Rows from block 5 of the audio encoder of a small audio captioner, named by matrix and row number. Rows with one number belong to one neuron. Each number is 128 + 32 x the weight over its row's rms, rounded and kept within 0 to 255. All counts start at 0. Numbers have three digits each.
Before each neuron's rows are labels from the 100 clips, of 14848, where the neuron reaches its highest value: "strongest on" is what is common among them. Only what is clearly more common there than usual is listed. The data: single notes of 20 synthesised instruments. In brackets: how many of the 100, against the usual share in percent.
# fc1: MLP up (encoder.blocks.5.mlp.fc1.weight, 768x192), inputs 48-95
# fc2: MLP down (encoder.blocks.5.mlp.fc2.weight, 192x768, transposed), outputs 48-95

strongest on: G (52 vs 8.3); note: B2 (37 vs 1.4); note: G3 (30 vs 2)
fc1.62:138121120131125129208123140164083127106139116097171096114136119098117127170112124136122120118093089104160163146104105122127119169134155163090094
fc2.62:186096064084156110111051091144106098162101117145161166109101106113117128111097080079131167091069174114109128150172159106172157149060137119142149

strongest on: organ-like (57 vs 5.1); instrument: bell-like (33 vs 4.8)
fc1.330:110112115065155128130130099171205143105099113150131126064185103132139185157125143166053107107042144140113147167054170147205132141155141116146183
fc2.330:074085084132148192119160128103129100092147106101122111102156098156137189175137101120129128152133137064127178100116103104058134196173178173149111

strongest on: sine tone (40 vs 5.3)
fc1.74:177097119173133172115189135103100146144130134114121165126134094146102168124103094169155136176179128164127151170139124184138107162127125077134138
fc2.74:188169146138104115107164158083089096128101142168162171190134088098133149036084140126044101116148190138126118083105144084114090168139146132135127

strongest on: decaying tone (85 vs 39.8); harpsichord-like (32 vs 5.2); note: D#3 (25 vs 1.6)
fc1.207:090108132144144136055172168088151158132122104180127116162091085122106162164113118156134141124095156148208115120074159133157075136191067162118215
fc2.207:080091156115156149102125098162111134095164080142187134134120235170139205110107084105142139128130168116105112193104198170143133142112172237146078

strongest on: G (100 vs 8.3); octave 6 (70 vs 13.3); note: G6 (70 vs 0.9)
fc1.598:100092117217133103167168106137148164117113110116179111164113178126129151125082136117130164185198094112093184138151104153123065118065086106181140
fc2.598:092106150085216117111144097144124198131135131143150105106101099144078095134098196162076168182111156130121133089168151187185148191112084128171119

strongest on: G (49 vs 8.3); F# (35 vs 8.8)
fc1.667:088132102160145156116055149158086135149169095088119117136126159120086180121152104149085119118144093123076168126060096172134112083117119116162173
fc2.667:158098094147137125106083071137129158143118135099151218106147083133054092159167133117113133063074164157137124138164123173171155173104127129107096

strongest on: octave 1 (33 vs 1.8); bass guitar-like (26 vs 5.2)
fc1.167:111094161174059126099096089168165164092166084197117125130118150153127101077128165146111109084118156124133106111154152160154148085226081162182187
fc2.167:161062113105179106107152098145180123207167180108140128146083113094100097065137129122147144148076160132132137139165175195108174132125094185146066

strongest on: octave 4 (73 vs 25.4); flute-like (31 vs 4.8)
fc1.427:144080134067149131119079156102111131103150127146171049185179139151102138174180191114103138112109203119114126132121141124151119115119135117071121
fc2.427:065166161126172151192100130164193112150145127083131126094102163102110062065110118110207175100146060154170156209141142110130188160131118126121158

strongest on: octave 6 (52 vs 13.3); vibraphone-like (31 vs 5.1)
fc1.261:153136086141138125096163097151142146194233124178130125115120126114125160098114104115100104177163126128119193099079199100126062171153146130117144
fc2.261:145125134137094141109082127136133147158088128090112195150176131133131091126053147155097133089157178112148090139061091183143107099114104140111154

strongest on: quiet level (95 vs 28.6)
fc1.646:177142157163156125112181123121130143118139119151134127106117119083100110069064084075141157072146095147150147140163071154103149114107087121148154
fc2.646:175165141155088144134127176164165180117168077134104145131121106137150144097160155129152116135129119154100103114122089148137113087122114169181156

strongest on: pink noise (37 vs 8.7); instrument: vibraphone-like (28 vs 5.1)
fc1.578:123125075126116110107105119110143137089168143184133090165134144125100184150132098120132167112108159067117137112054106157100124154159110133114141
fc2.578:087183108156166089138138115196144134142149084110173119102106120107141080135143175111165158126154145165146128146189154120207152122134198084129117

strongest on: reverberation (60 vs 34.6); text has "reverberant" (60 vs 34.6); muffled (low-pass) (51 vs 12.2)
fc1.282:126128133142148103087131110149115132113094163132124162089179099123056143167138109175155107069083134120153109132176100159163119159140129080126120
fc2.282:142047160144077088186138115182100145132111110163148142197077133175206180134086153089123112149101177090133120155161150144074142107143123184137103

strongest on: pink noise (73 vs 8.7); clipping (34 vs 8)
fc1.707:087101074111105175106083125102110135092123164163104124138144103159166172120215145164116029097102150114139161071059144130121162117101139096148090
fc2.707:128187076159145116113100104182171117111133099139096107073121155158168106186121117080121182085128124127135123096098147068146108089114127120122146

strongest on: decaying tone (91 vs 39.8); bell-like (56 vs 4.8)
fc1.654:109114097093158148107190122156129148097163136133207133075166105053099085129107141167104152106112210112124136115149107144094116167150068171141076
fc2.654:105081136101146050115113135096173151133176062135103101118135085194177184146198074117128134064130102154083137111084129170152154114103171156185162

strongest on: decaying tone (79 vs 39.8); octave 3 (50 vs 21.6); pitch class: F (31 vs 8.3); note: F3 (26 vs 1.6)
fc1.136:067123130117130102053105090118107105146085136147128157187128156128108136152088109102121094128085114136112085109082126106038126073163111067182151
fc2.136:111114129107096166112149141108139159107101070136180159100072102135198084182136098131108184160147147114063129186152099098129098107206165127129101

strongest on: D (90 vs 8.3); organ-like (49 vs 5.1)
fc1.250:148080104140120047165122134202161138091155172126091103083177159108110137106123109112124126141119124158121152181048080150124075086068146145129158
fc2.250:109123083125129086128126094132184107134158168187197107079119098114088104106080115129152113094094206167095177172112152122114120114114096130131135

strongest on: G (40 vs 8.3); octave 2 (38 vs 13.3); thin (high-pass) (31 vs 11.8)
fc1.142:118170185113124111111127152187108164187142118154094135141184157162140138132124121132127170088109151126101200142064149140225120185102196131114204
fc2.142:120095159168148150122116147087135096124169154124181093077143156208129146110054173083091138125115169152112153128134082115154105123179151120142114

strongest on: clipping (94 vs 8); text has "clipped" (94 vs 8); octave 6 (37 vs 13.3)
fc1.324:130119109151115154121176110090138110120146093168140156127187105151095175123095157101104154132116130129142193131129119143176144129135129071173181
fc2.324:170100106118122127091171176140109125172142103144148133225111076098158177051128132128073084144190149123141116131155152120123108151102130127172127

strongest on: D (64 vs 8.3); note: D3 (48 vs 1.4); pitch class: A (33 vs 7.6)
fc1.496:114071134139138110050069137113199142111107146145079100186145068119167089133105157127113131120170142159101173156085151120187081143141186088101135
fc2.496:102095136168167119154018089174177137138110159154129117103108107107110082125118134114141198121109216148140124147139124089113178165098107080083137

strongest on: mains hum (47 vs 8.9); thin (high-pass) (43 vs 11.8)
fc1.560:082094134159087138131145124133112123122079146096091119131121135125037146126155123141138103146131087146180123128215097132165200088146165125119119
fc2.560:155074141115105131093149107150088116103145120122071178095100170124174133043091096123117127120141163159105143114092146124157131177153122120185059

strongest on: muffled (low-pass) (67 vs 12.2); clipping (31 vs 8); text has "clipped" (31 vs 8)
fc1.56:108101151087158091185154122167149144126094145158127128090140086113134175187183116141123046078079129110181084133123133125214119105171170119135141
fc2.56:129117106064155171101148098130186126144130164194172175139123146063184145165146131171149099190148160119130100180110148134150144182113142130107103

strongest on: sine tone (49 vs 5.3)
fc1.45:110077145122133139138128126110143101119128158094197047118193146186132136141124117139138136148126112118122138126078183092127109134113118087148126
fc2.45:083154111131125119129087139109109097112141070062098126152098102057117127063140087085101154113115147161160124116159110142125179108166091116092087

strongest on: sine tone (62 vs 5.3)
fc1.594:151136124094143123148144127067128121102088187164168081130121086086164180093133080161140160134094111098151082099120127133103132116064142051127100
fc2.594:160067112162165126139086119178136129148154089087135107140064128168105136077179177084181166161133156134094125212124122072194109132207165184132082

strongest on: G (63 vs 8.3); instrument: bell-like (51 vs 4.8); note: G4 (48 vs 2.2)
fc1.430:137176066149144141057083106137125128048121172090182114075088127110171124103126126139063099134130114094091161117105115134155134121112108204127115
fc2.430:136030164124128167099194147170144152112145127106226104114133152188099143098159174132094122158110094133126072097095118199164076179119096088139181

strongest on: octave 1 (73 vs 1.8); bass guitar-like (50 vs 5.2)
fc1.120:038114126177075097119128151160156174056167132089138081134044163128072161151165087099129096176090129099110138105133130083109126064143102160118156
fc2.120:123105106164168152092183095121154106129133101154114141129170135110113116113143082095135148118148124140102115103088150144091146132154064137174106

strongest on: D (37 vs 8.3); octave 6 (37 vs 13.3); pitch class: C# (27 vs 8.2)
fc1.346:082107136110129174122102126049112184098153149155095157057109091076082124117139105147140122125068137094132089096117102141158080157084133122158100
fc2.346:091108226127154064175155123154186162083113094117145148124105132147148173128175116147103154116103105138111143010147143183126117139165183122122175

strongest on: white noise (40 vs 9.1); clipping (35 vs 8)
fc1.652:123167134062149124181135181144149185020094096078132092126155114092131100122125164129101109113099102074129163121142143039116097110172110160187109
fc2.652:149132122147150172117159118121086100162129149063141187071146121135119115155106141096159131110111154109129103103107133109195102169121094114041150

strongest on: mains hum (49 vs 8.9); octave 6 (32 vs 13.3)
fc1.394:138092152141128148107113128127106130134071179125113128143060125168128162164142112167128130198085116090112093135137124216160080134146096145161136
fc2.394:176113111133136104168112140133156127135131140125154104123097122199115148070143141118114132132136163128111104255184126161166137129159122137136128

strongest on: octave 3 (97 vs 21.6); F# (68 vs 8.8); note: F#3 (67 vs 2.1)
fc1.390:070144099150090145109081121123108173115184121164103199202139176079145134204154087096139041175141109151107138146178116112139110110146145144124196
fc2.390:169048115182151186112148029104122167141132123177151159130214100167216122135117171174118139132179126140011105074109141135133125155114089143129166

strongest on: octave 5 (72 vs 23.7); G (30 vs 8.3); note: G5 (30 vs 2)
fc1.197:109136141142142109083147113126108135076170143133115178120175074099116106124181126205200153111161165107134153170145127150174097137081110147157152
fc2.197:065169088110074089124118184115141130127128111087117125134135113155106252143111107099058112114127159137125144146121148131122162181174164090124097

strongest on: octave 6 (46 vs 13.3); flute-like (27 vs 4.8)
fc1.337:081135143105137144088062155099125150120177092191104136057136107152194164135151167138170125164095154102166147056093127119046132144161138129098151
fc2.337:131143167169126174154130090099132101174146150102130180090136142172079086105141143087115067142185107112144121197122095123190094137142121150144136

strongest on: mains hum (45 vs 8.9); instrument: bass guitar-like (37 vs 5.2)
fc1.700:121136104178106094105126108106099125163120123091080123061076176140086149176114149116183133120166177151109134082169087108133105054130158122117072
fc2.700:123128126149095159117218129095163191127144058179134121163083039145150145112175154153100147112183136151066053129129129073156161106087122111156162

strongest on: white noise (49 vs 9.1); pink noise (26 vs 8.7)
fc1.356:138106140133130111162096168100131164077152146064188085175148109092155148153192168091055116111142110143141108137101126078145154130122106120147175
fc2.356:133124088127149145163103121131150137113103092126198100096119110132110130068133129128161127152122085154135084163090143177136074165135130160132153

strongest on: square lead (30 vs 4.8)
fc1.441:129150110144117130158120148125145120195145126094148095103156129125130161135105112121186142109160094049102077119076152128151081142139107137194082
fc2.441:068118158091165097158136116095046112124117099114126071151133152083140069114176109050148106099132149216145103136107127138121153139157073110066170

strongest on: bell-like (36 vs 4.8); white noise (28 vs 9.1)
fc1.173:191096133096120113071133153102191110076132145139163109067163082076165156121163129137101087139071103144132111092141117108145166115076174157152135
fc2.173:103113080142174099141136070199072132145112081150104118112101129146179155099125117109163140171087134116114133119131084154145122146136156165144124

strongest on: decaying tone (89 vs 39.8); marimba-like (54 vs 5.1)
fc1.318:089085116090160139093123136079113170134148132152142140109156100140188130167134146152159127102092158119155147145157033142083117069133145163077118
fc2.318:115162107131122120125121104155099073140120095198184133140110079137146128147120149126133099093152132083146167125140146061167126139140146109071103

strongest on: organ-like (85 vs 5.1); pitch class: B (53 vs 8.3)
fc1.387:102128140118141129150127073154130128114130114121147129092102103120089126206055122166152162136055162076125109170155159090091133171130156120118148
fc2.387:078146076129156163134089080025149144113125185137105137124114102139160106142158158105151122114122206163082164110111140100102080104139137129112141

strongest on: organ-like (45 vs 5.1); octave 2 (31 vs 13.3)
fc1.93:137150119215133096100064136070138087131172102145143135135160172123097136153128154092120142131109125104114123153127108117132135144121119118168189
fc2.93:094199070112119149176086160147087153092147152130147130203117122099116103142118166179156169146172096186140149163158114122112133080140114082097183

strongest on: thin (high-pass) (87 vs 11.8)
fc1.353:150112156132173077151145208075129160100133100114115122129167101123152128172114106089168173195197033085107179074140135093153133172121114076150153
fc2.353:079128143055136134099104077116205116127114146112115157152139120083119090145172081156120106131148115149165125123127183085090139190121121154107155

strongest on: decaying tone (68 vs 39.8); thin (high-pass) (61 vs 11.8); octave 2 (53 vs 13.3)
fc1.12:128103129096093157072130201112129122129159141099110113107090156104114169162130052114094139151122139141088200144142157123111105114136119148116128
fc2.12:083144120149099111145131120104141141154110121165102111113206126154072121109162002098073163123122057070129120156172129127106097153179100140139114

strongest on: bell-like (25 vs 4.8); pitch class: D# (25 vs 8.1)
fc1.280:202144080104127143113128121122144107129157088110134127099144100086176146154105062134100162125083120151132106163128115149087137153085158124087147
fc2.280:118133185156151070133063129122107163148095083146131162120101106158120131078081120096176171174129084088107190167118112126145112102151135151197087

strongest on: organ-like (30 vs 5.1)
fc1.513:088112136055079117132117098128098159127096130104099130100139153130140150078102082116125142084124097128104100163084114119109082117168084136131140
fc2.513:090147077178166110122152126114123088057120108141171174106123129131107114125144121078224089123143184072088139125114077099102083214090132135102093

strongest on: octave 2 (81 vs 13.3); pitch class: A# (48 vs 8.1); note: A#2 (35 vs 1.4); note: B2 (32 vs 1.4)
fc1.566:166124154093078160156174175127192187122129147098181160160152118099153133143190132143076118099109110135128091102107174136117090121146085128146104
fc2.566:153115102110124145139132139152088118095092115078144172186106092127055162095200148113117095167111129153192125140133190093171138107163043113119147

strongest on: octave 3 (72 vs 21.6); trumpet-like (31 vs 5.1); note: G3 (28 vs 2)
fc1.84:155123131161122093085090148101113107109156097141171155188144138110103079141121165147141111104119186144142126169193101103161168104082113100170129
fc2.84:142121091135120155138190151035133118102147171188080139073143123122055133130114147144153163156159091094143142112107100196125137114119144131116146

strongest on: pink noise (54 vs 8.7); muffled (low-pass) (50 vs 12.2)
fc1.145:088162048133119169146129099168165165151080116177098073143123107076133131117153144167191085077146127127129196097102128144162093096131135171148116
fc2.145:174200126147119123147140190144108097125152131135135137099121131127138112124074109056134072129095121107143182145138089084163127107118104125091125

strongest on: octave 2 (84 vs 13.3); slow attack (58 vs 16.9); thin (high-pass) (38 vs 11.8)
fc1.201:096135089111118148107126149096111109103152156100094092105146203135106149158148125104083114092111066088148141113159080109117156130184140102166120
fc2.201:131100136143067149088100083108134088160170123126092163097127105098098144061110115077142171125164149116104107160140199122146126134169130127178076

strongest on: mains hum (55 vs 8.9); clipping (47 vs 8)
fc1.765:157120102163110096121124102151117097154089162143084134099086161094211131124089134144107112111136127072064155098122106192141173117127113094151166
fc2.765:163071124115159143130115100134171132155112104150137164157090099159110138171183144130189124104118181154141127112175164116138153137126135141137078

strongest on: sine tone (50 vs 5.3)
fc1.428:151117165112173099191147176091133169054099152079133143126155144122142167145177112105143106150117120102132157116142128120117119122169164126130122
fc2.428:126160155167120140175188148135073108094122106066138195083138131117116120178111178107088112136144171092123135079133167148183128129110100073071120

strongest on: mains hum (84 vs 8.9)
fc1.224:128130150165162131140159147143149123084127103135086111126100124053123126136152132185159120142171157150175146206181101156119071166120122095130101
fc2.224:132144150145095110089153149137130095178097129158150108148117062212072175143121096135136114150126125151064139128161159097166143081133171170108149

strongest on: thin (high-pass) (68 vs 11.8); rumble (35 vs 8.6)
fc1.555:124117111113158169130142128108142193096120140121137100137100117114093133133079088182087124116139112159096125126145108105109152132107126054085172
fc2.555:124126180167115085146126125114121074189125137133160151085106143121155122127114122064148184134113100171150139192131128114196138159163142188151129

strongest on: octave 3 (52 vs 21.6)
fc1.121:137105119130148147097121113131144084145122128120153141168142112109128122150105110139182156135125117127149112124124200129095137153122112102156134
fc2.121:174105148093137099120164148138137124127120099181156077155154147129177099089115119168130138117120127178116180110168114047113083147119127073126149

strongest on: organ-like (41 vs 5.1); mains hum (28 vs 8.9)
fc1.693:143140127135129153099134146159147190042095133120117141154091115080099096123066098107134143169122132140155128152130176152112125143078071126167096
fc2.693:156077211101145034170147143149156085150067145184102117181142181169188151082123161123140104107132215145110165097127141139182118152204154133138192

strongest on: pink noise (40 vs 8.7); instrument: flute-like (26 vs 4.8)
fc1.451:134131110115075109102140177121191127060131146125148093140208084120140141167151078138140208074138112156062138152106166087177079120127062127144165
fc2.451:076121125125140126115109145143115135157153076094134091142097175099075111135138180104068163163159040172155100176103111149132174168125128080081145

strongest on: muffled (low-pass) (99 vs 12.2)
fc1.412:155107133090087110096160130106105139092144106118087134120138042133177153144144118152137080130067120101154114130146104152195136089152169119155148
fc2.412:121114129047130167087114143165170115134102119152168126131127085088074146124198134164121104160101169121130087129151135173092118141158130115171139

strongest on: rumble (67 vs 8.6)
fc1.124:062157057098124161174109079154173132153105176183077089131091117093138163147180130118149080152125142102117164119101142153168104156161141167164106
fc2.124:153192102150127087140146154148154147130149135119143158089119105100135138073086131077100129128131141113154191195158074080155139114120106126152139

strongest on: clipping (44 vs 8); text has "clipped" (44 vs 8); octave 1 (41 vs 1.8); instrument: bass guitar-like (33 vs 5.2)
fc1.284:139146218101086162113086101152123096096157120153128139109078128167137133119108159123099078089071135135108140173155126131131156088179114105170154
fc2.284:136187128156130116135114121120220169181102176086176086131112088150123147097119102199110132132130123099125132162172204128073147089113128156146081

strongest on: sine tone (40 vs 5.3); octave 1 (38 vs 1.8)
fc1.565:147073133126067111180136107142142093083078136099160105108121104094112133123157134125154211148098057142130179107058157126098125082078177119102163
fc2.565:133048079083153135104132152161108120098127134168163089117088138153142142115179156156101080121085136136043100143082168097137141091073111131123099

strongest on: octave 3 (80 vs 21.6); F (66 vs 8.3); note: F3 (66 vs 1.6)
fc1.730:140145076119107182144097117108155138138163162126115165133130148069139142188120194110125145176120154126130183138110082094140054099128149087101175
fc2.730:140046099203107166137135120133153159122148106166143131152168078170148103125104129130128135142122107145166117100121166180171180127144166144156151

strongest on: D (82 vs 8.3); octave 3 (67 vs 21.6); note: D3 (66 vs 1.4)
fc1.470:188127128099094164122117128126177104136100109135091115154142100088173108132123144124159118108127140180090199161125143123164098128093165028052137
fc2.470:151134151206130128180089104167140177192071108174166128162104108129129137168138133109131210089104160145128129109154130114155161117138104136133073

strongest on: muffled (low-pass) (87 vs 12.2); white noise (55 vs 9.1)
fc1.587:124179110112137170106158196164185208080145045126102135183076130166075151131072162145104126144151076182102077081073141118138128124140142093067221
fc2.587:123089182133050103166192172088111148175111128147123105154186087149138136133123094161126150135068111088202124184171188129153114128120127124149160

strongest on: D (79 vs 8.3); note: D3 (45 vs 1.4); note: D4 (31 vs 2)
fc1.184:154063104141149095126097087104155144044140150136083135163146107105143101177143189137114165106119139156086140139097160100193133134118157067119146
fc2.184:190092118173140112117069078139155160181068137144161131122050038132148081167132161112135142102094143177157139128183063107145163132115091119118146

strongest on: pink noise (37 vs 8.7)
fc1.100:135140097152095078095129198123185129076161152184156094157157114161169153154142100108145159105155147105068165129080179124160121115138128109158139
fc2.100:082125135078153145127138148128151144132122105068145089113093131077073070119137151083125141118169064171172117154127102130097172154135143093103131

strongest on: octave 5 (51 vs 23.7); thin (high-pass) (39 vs 11.8); rumble (34 vs 8.6)
fc1.572:090056147086148119112121138145131095116179161149130113079124133086127132147193154127102134122114159130115119110177123072133170113172153118067163
fc2.572:142157105102106159132195099109109181117146073072132092143126106146149109111117124085133174132094126133102132216093134214122147164143078158110077

strongest on: white noise (40 vs 9.1); mains hum (36 vs 8.9)
fc1.68:106074101120100102154132131153116118122052185134098107161169127083086161168144109090143144177140097162085144131132168109194133132110101092176150
fc2.68:164056135106114108076116127093124140115109156177156104068164169139113111075173180111115149094114082140130087149105133107119107129122148087116129

strongest on: D (53 vs 8.3); octave 2 (48 vs 13.3); note: D3 (33 vs 1.4)
fc1.46:122074114151133060134121132123146135065139144158069098162238083116161102157142106105109117092094107170143139110105139100144102167162158124120121
fc2.46:149066113097141099138085100132146156122162220162134136146053122120145048152095172121154096095136142169112163136169074079129141119126143117131102

strongest on: mains hum (40 vs 8.9); organ-like (39 vs 5.1)
fc1.754:091178119144098153118139177119100127166147162151152121122111096097152161111160175126093097139082111111138146093114129144125124102112128164142111
fc2.754:104083159071137079157107166148117139186087146123171083150141111150124155123111158082116133109118113121115139114138154214137099135140074121101159

strongest on: white noise (65 vs 9.1); octave 5 (63 vs 23.7)
fc1.454:142152153101125154159131152112111119120120125135146068112159088126136151140170143156081095123093103146146116108116113114119172065114161123081159
fc2.454:111107084140156089096134110170155120132086111131152156060122096089124139074144131080111144173110113093157119151171105083118162146091109137141166

strongest on: D (44 vs 8.3); octave 7 (31 vs 0.7); note: D7 (30 vs 0.2)
fc1.204:165093125140142097135148176164121133126194114143172092138149157144092132122125112075098120074081098121146135170134059177135104127094140129090103
fc2.204:176095138177149132118108109131120101135184134193129085153181137148134114103097107156155120095077161153141083145153152175130123129061147135176118

strongest on: rumble (42 vs 8.6); bass guitar-like (28 vs 5.2); octave 1 (25 vs 1.8)
fc1.640:092106147181107118130109110125134071117164165155122079145138165167214151132163103113159091119091134161109127092122145134097122132145180131169094
fc2.640:155106149150095121084171152106178103129123076170127130096057083166128157123115130092130172131136131155136156133143137074121212093176140118117161

strongest on: octave 5 (58 vs 23.7); clipping (50 vs 8); text has "clipped" (50 vs 8); note: A#5 (25 vs 2)
fc1.372:152100173154078140091107112122118105122105141160127120166131112084136104098106109170153124153173075165149082178158105183147099105085122116182122
fc2.372:160163213148161194129195148141123142134073123170131159100129129161093115116052116109128112142112193129088083116133137064079128097167120126102157

strongest on: pink noise (50 vs 8.7); clipping (29 vs 8)
fc1.89:156095120130145109094160167126133189078131116127117187125214134111119159118155135141169136141121113136113127143121093123137099175182088133179147
fc2.89:083195147095058084139174092106134151112130132049107142126177088108134147191142125081000133140175150137139149125108140150145166160092125134072096

strongest on: bell-like (74 vs 4.8); note: C5 (29 vs 2.1)
fc1.366:101130145093152177153164173163170116103213151123157119170141095119115142140096140143088078119124169124144169113126180168181122129104113122096174
fc2.366:123102112082106165138079109108156156115133147124144130145180128153143176157123145131141124127111175156099161123162131174057171156127173129159123

strongest on: sine tone (37 vs 5.3)
fc1.147:081082222109177116121106166124161104104142166066156130133145132113148096147146194077093130115132038138156106138162146092157163151115099104103130
fc2.147:096148113075122136185132181126118143146150193079141094169109072113151128083135105122193087136161077091143111143111164164149093151180117153148126

strongest on: decaying tone (69 vs 39.8); bell-like (49 vs 4.8)
fc1.533:090146109142041075153130115149121076057166111161111113112134153078139187110103107128091206100112100122101132161151149113172098169081107118153123
fc2.533:103112127135121099146121147135111144120151124135149112141142133169125200102145104173153171179182099140125131104128144162150145077116173120116151

strongest on: square lead (42 vs 4.8)
fc1.677:135155176066120144108204144093169074108104153117174033130099139110134148104216146126231143134118096109155093125123150126136141095058140127144105
fc2.677:122097127167152148184099106146129105089132153104074074124072150173126126198113158098185143136072094114058120135110147128171140090150121169066134

strongest on: pink noise (45 vs 8.7); white noise (37 vs 9.1)
fc1.704:118081136174132172096149138107098114122086145102115104133110080134087136103091112132164175176160125174091130187140143119153051150110088123191113
fc2.704:140159084110119095109141114123077082140132141127139150148150152105106125084113100121023063176129169173144085075093134131136145133090125105089150

strongest on: octave 2 (88 vs 13.3); bass guitar-like (41 vs 5.2)
fc1.409:091130111091139153111124174151081182113118122152152131061096180103028143134206126123099211118074124078077141103128152117127133124145110121091155
fc2.409:223103143175135150149114073091147126155105120138145143161174107168117124082142116133143159109144122127166154090149039115173192165136126168139110

strongest on: octave 6 (94 vs 13.3); G# (70 vs 8.1); note: G#6 (69 vs 0.7)
fc1.17:114111096158142126155139105136134130025088136160087094193197147157144124169139131107117115206147135144151141092137091075173101151103129122212127
fc2.17:150129133099153194092096155121134153182141157047131128116102154157132133134148105116146094183119146101119156068129120083155213147152091096137140

strongest on: organ-like (32 vs 5.1); instrument: bell-like (29 vs 4.8)
fc1.231:087098090095107128114134145131050170135134143057094140074140095100124149130082120125192138113117151112144113128104069140075118107166107137171142
fc2.231:098157126114139130089154103125142109141130114108117124158121131137142103109128104047217216148142152120109081024099099187129105089117166090110128

strongest on: reverberation (62 vs 34.6); text has "room" (62 vs 34.6); text has "reverberant" (62 vs 34.6); octave 6 (53 vs 13.3)
fc1.342:043130135098185156092178073052123135100143110175113095131117156141136114105191111151097156144118161112129126091168143164162120104133125117049166
fc2.342:133071145125102144191152197155129151124151122110077097117089150159107122133110157105118066083172135113112116215091158101091132152105139128170143

strongest on: octave 6 (100 vs 13.3); D# (52 vs 8.1); note: D#6 (52 vs 1.4)
fc1.503:152127130104091194150089100105081173128206153073135061171117123083079193122116167131077130112106146145110158117116104100096054130185127111184177
fc2.503:171194095076165176105137078119057129196126122103117125075109146081152101119132138113159106163177089127149125157139092141114155113163161116104168

strongest on: bell-like (44 vs 4.8); octave 2 (39 vs 13.3)
fc1.718:105067134092135102163122176160097143113145148089095134043186137086131092110081114091116130138122070187142157193127133195104101082185058113127176
fc2.718:103117151116154115113139097069190106155080124185160146162102118186169133074093053069138117123118162127105162177071128096157091163100150112128094

strongest on: octave 5 (49 vs 23.7); B (28 vs 8.3); note: B5 (25 vs 1.9)
fc1.263:143164129116082106091127091127132085149116111171129112116196132110169191100145064158114129198148110066112176137106157114076058131091106110144151
fc2.263:109136122142112115127136115146080099125114101099123161140124164192093122217034138081122153095156164132140059104097096092179125125093102166109118

strongest on: decaying tone (93 vs 39.8); marimba-like (40 vs 5.1)
fc1.456:034140166135165132127160122126080140160180113149093111137092154156178072136125079165114114097107176097105135131106151142155115112103158129102117
fc2.456:098088159126132121132159170141138089193146125102180123104088108133147154157127089068175087127164134090098126098130090129059145168078152117152167

strongest on: sine tone (66 vs 5.3)
fc1.571:088101147124066133164144143142114134098167127152187128079085132149141083220145100141139142152103202077126104126117150107081086142134121123110128
fc2.571:117138132149155122219120126150112144117142083127153128127100147128118109130123089120135189122179095096186083211184133143122113069135173151184083

strongest on: octave 4 (83 vs 25.4); pitch class: E (34 vs 8.6); note: E4 (33 vs 2.2); note: F4 (27 vs 2)
fc1.198:112110159133152163100123115090112172116144147118088080109117100129179095140072088105108085127147101130163101179152103161174151099128129167120106
fc2.198:099156115128140110146131095176158116159099139123139178085081116143070136169169128105169170125123187089068151116149155061094100140141105120163163

strongest on: thin (high-pass) (34 vs 11.8); flute-like (25 vs 4.8)
fc1.80:157195109122122100169137071056099070117082145120152103148074089082097132183114082120122141090108092111144077161171141215166135140074142126137078
fc2.80:140103161131129127147128166208133147171139152186144104132140179152188129061135121139158121207128128114109170130108135063142131068154130150100186

strongest on: bell-like (49 vs 4.8); pitch class: G# (29 vs 8.1)
fc1.58:191138134145150124060163067079118160059059113156141123101106092103118177131170156157131118058101107088108086144170104118131128086142197170127133
fc2.58:111115174139129133179154180123184142193105112158124130208083123120117107114184132145132106136142183124134134135196220141082107109107124153152144

strongest on: mains hum (100 vs 8.9); thin (high-pass) (44 vs 11.8)
fc1.583:120111065121117159144182135168134122168111129126054103106142104101191192098065112085133103094142105139119153125115164164141111089145083158099183
fc2.583:153126065099114137145116139127122116139148081150098130143106135125133092119140103105164151129133119105135162150135117040109154144106148151159061

strongest on: organ-like (37 vs 5.1)
fc1.166:069111131155118085137105127135173154137097085097101123125093127100113151192183158134101185099146111074095081127123172168113141127116160139139168
fc2.166:153150148186120157134172180116125166033104101106168107168070106132113130159116110115079112145099194182138146096081108156145083153087133088081160

strongest on: bell-like (32 vs 4.8); note: A#5 (26 vs 2)
fc1.552:124160095153127071184122142091103187098120104118125159157093079082081147116097157120133134128163104088134067140142112117146189137171195125116164
fc2.552:052140145103149121138108152082069183142198133078082138135132130128146144099253103141126097130094166139143126108167102155126142144117182156061146

strongest on: octave 2 (38 vs 13.3)
fc1.118:172117102136084154179121067124119114122173153139094157108133119133151126104137101151115117160065092109197110091136116150119110122121172068098075
fc2.118:122091122134157161136103175103147124111118138145135115162078094142100145095171180128115157099123160103087098169144028105185080065111129184129134

strongest on: quiet level (87 vs 28.6)
fc1.411:145190184094109121094139117113145108166176131101118119147203042118071115109026111135129151145109165165132138142126070095123107121116126120134179
fc2.411:168104100111113130112097083155091107171157094108097134151165138156150146099193104080083095110117122128126108108127128086145179145105102140147115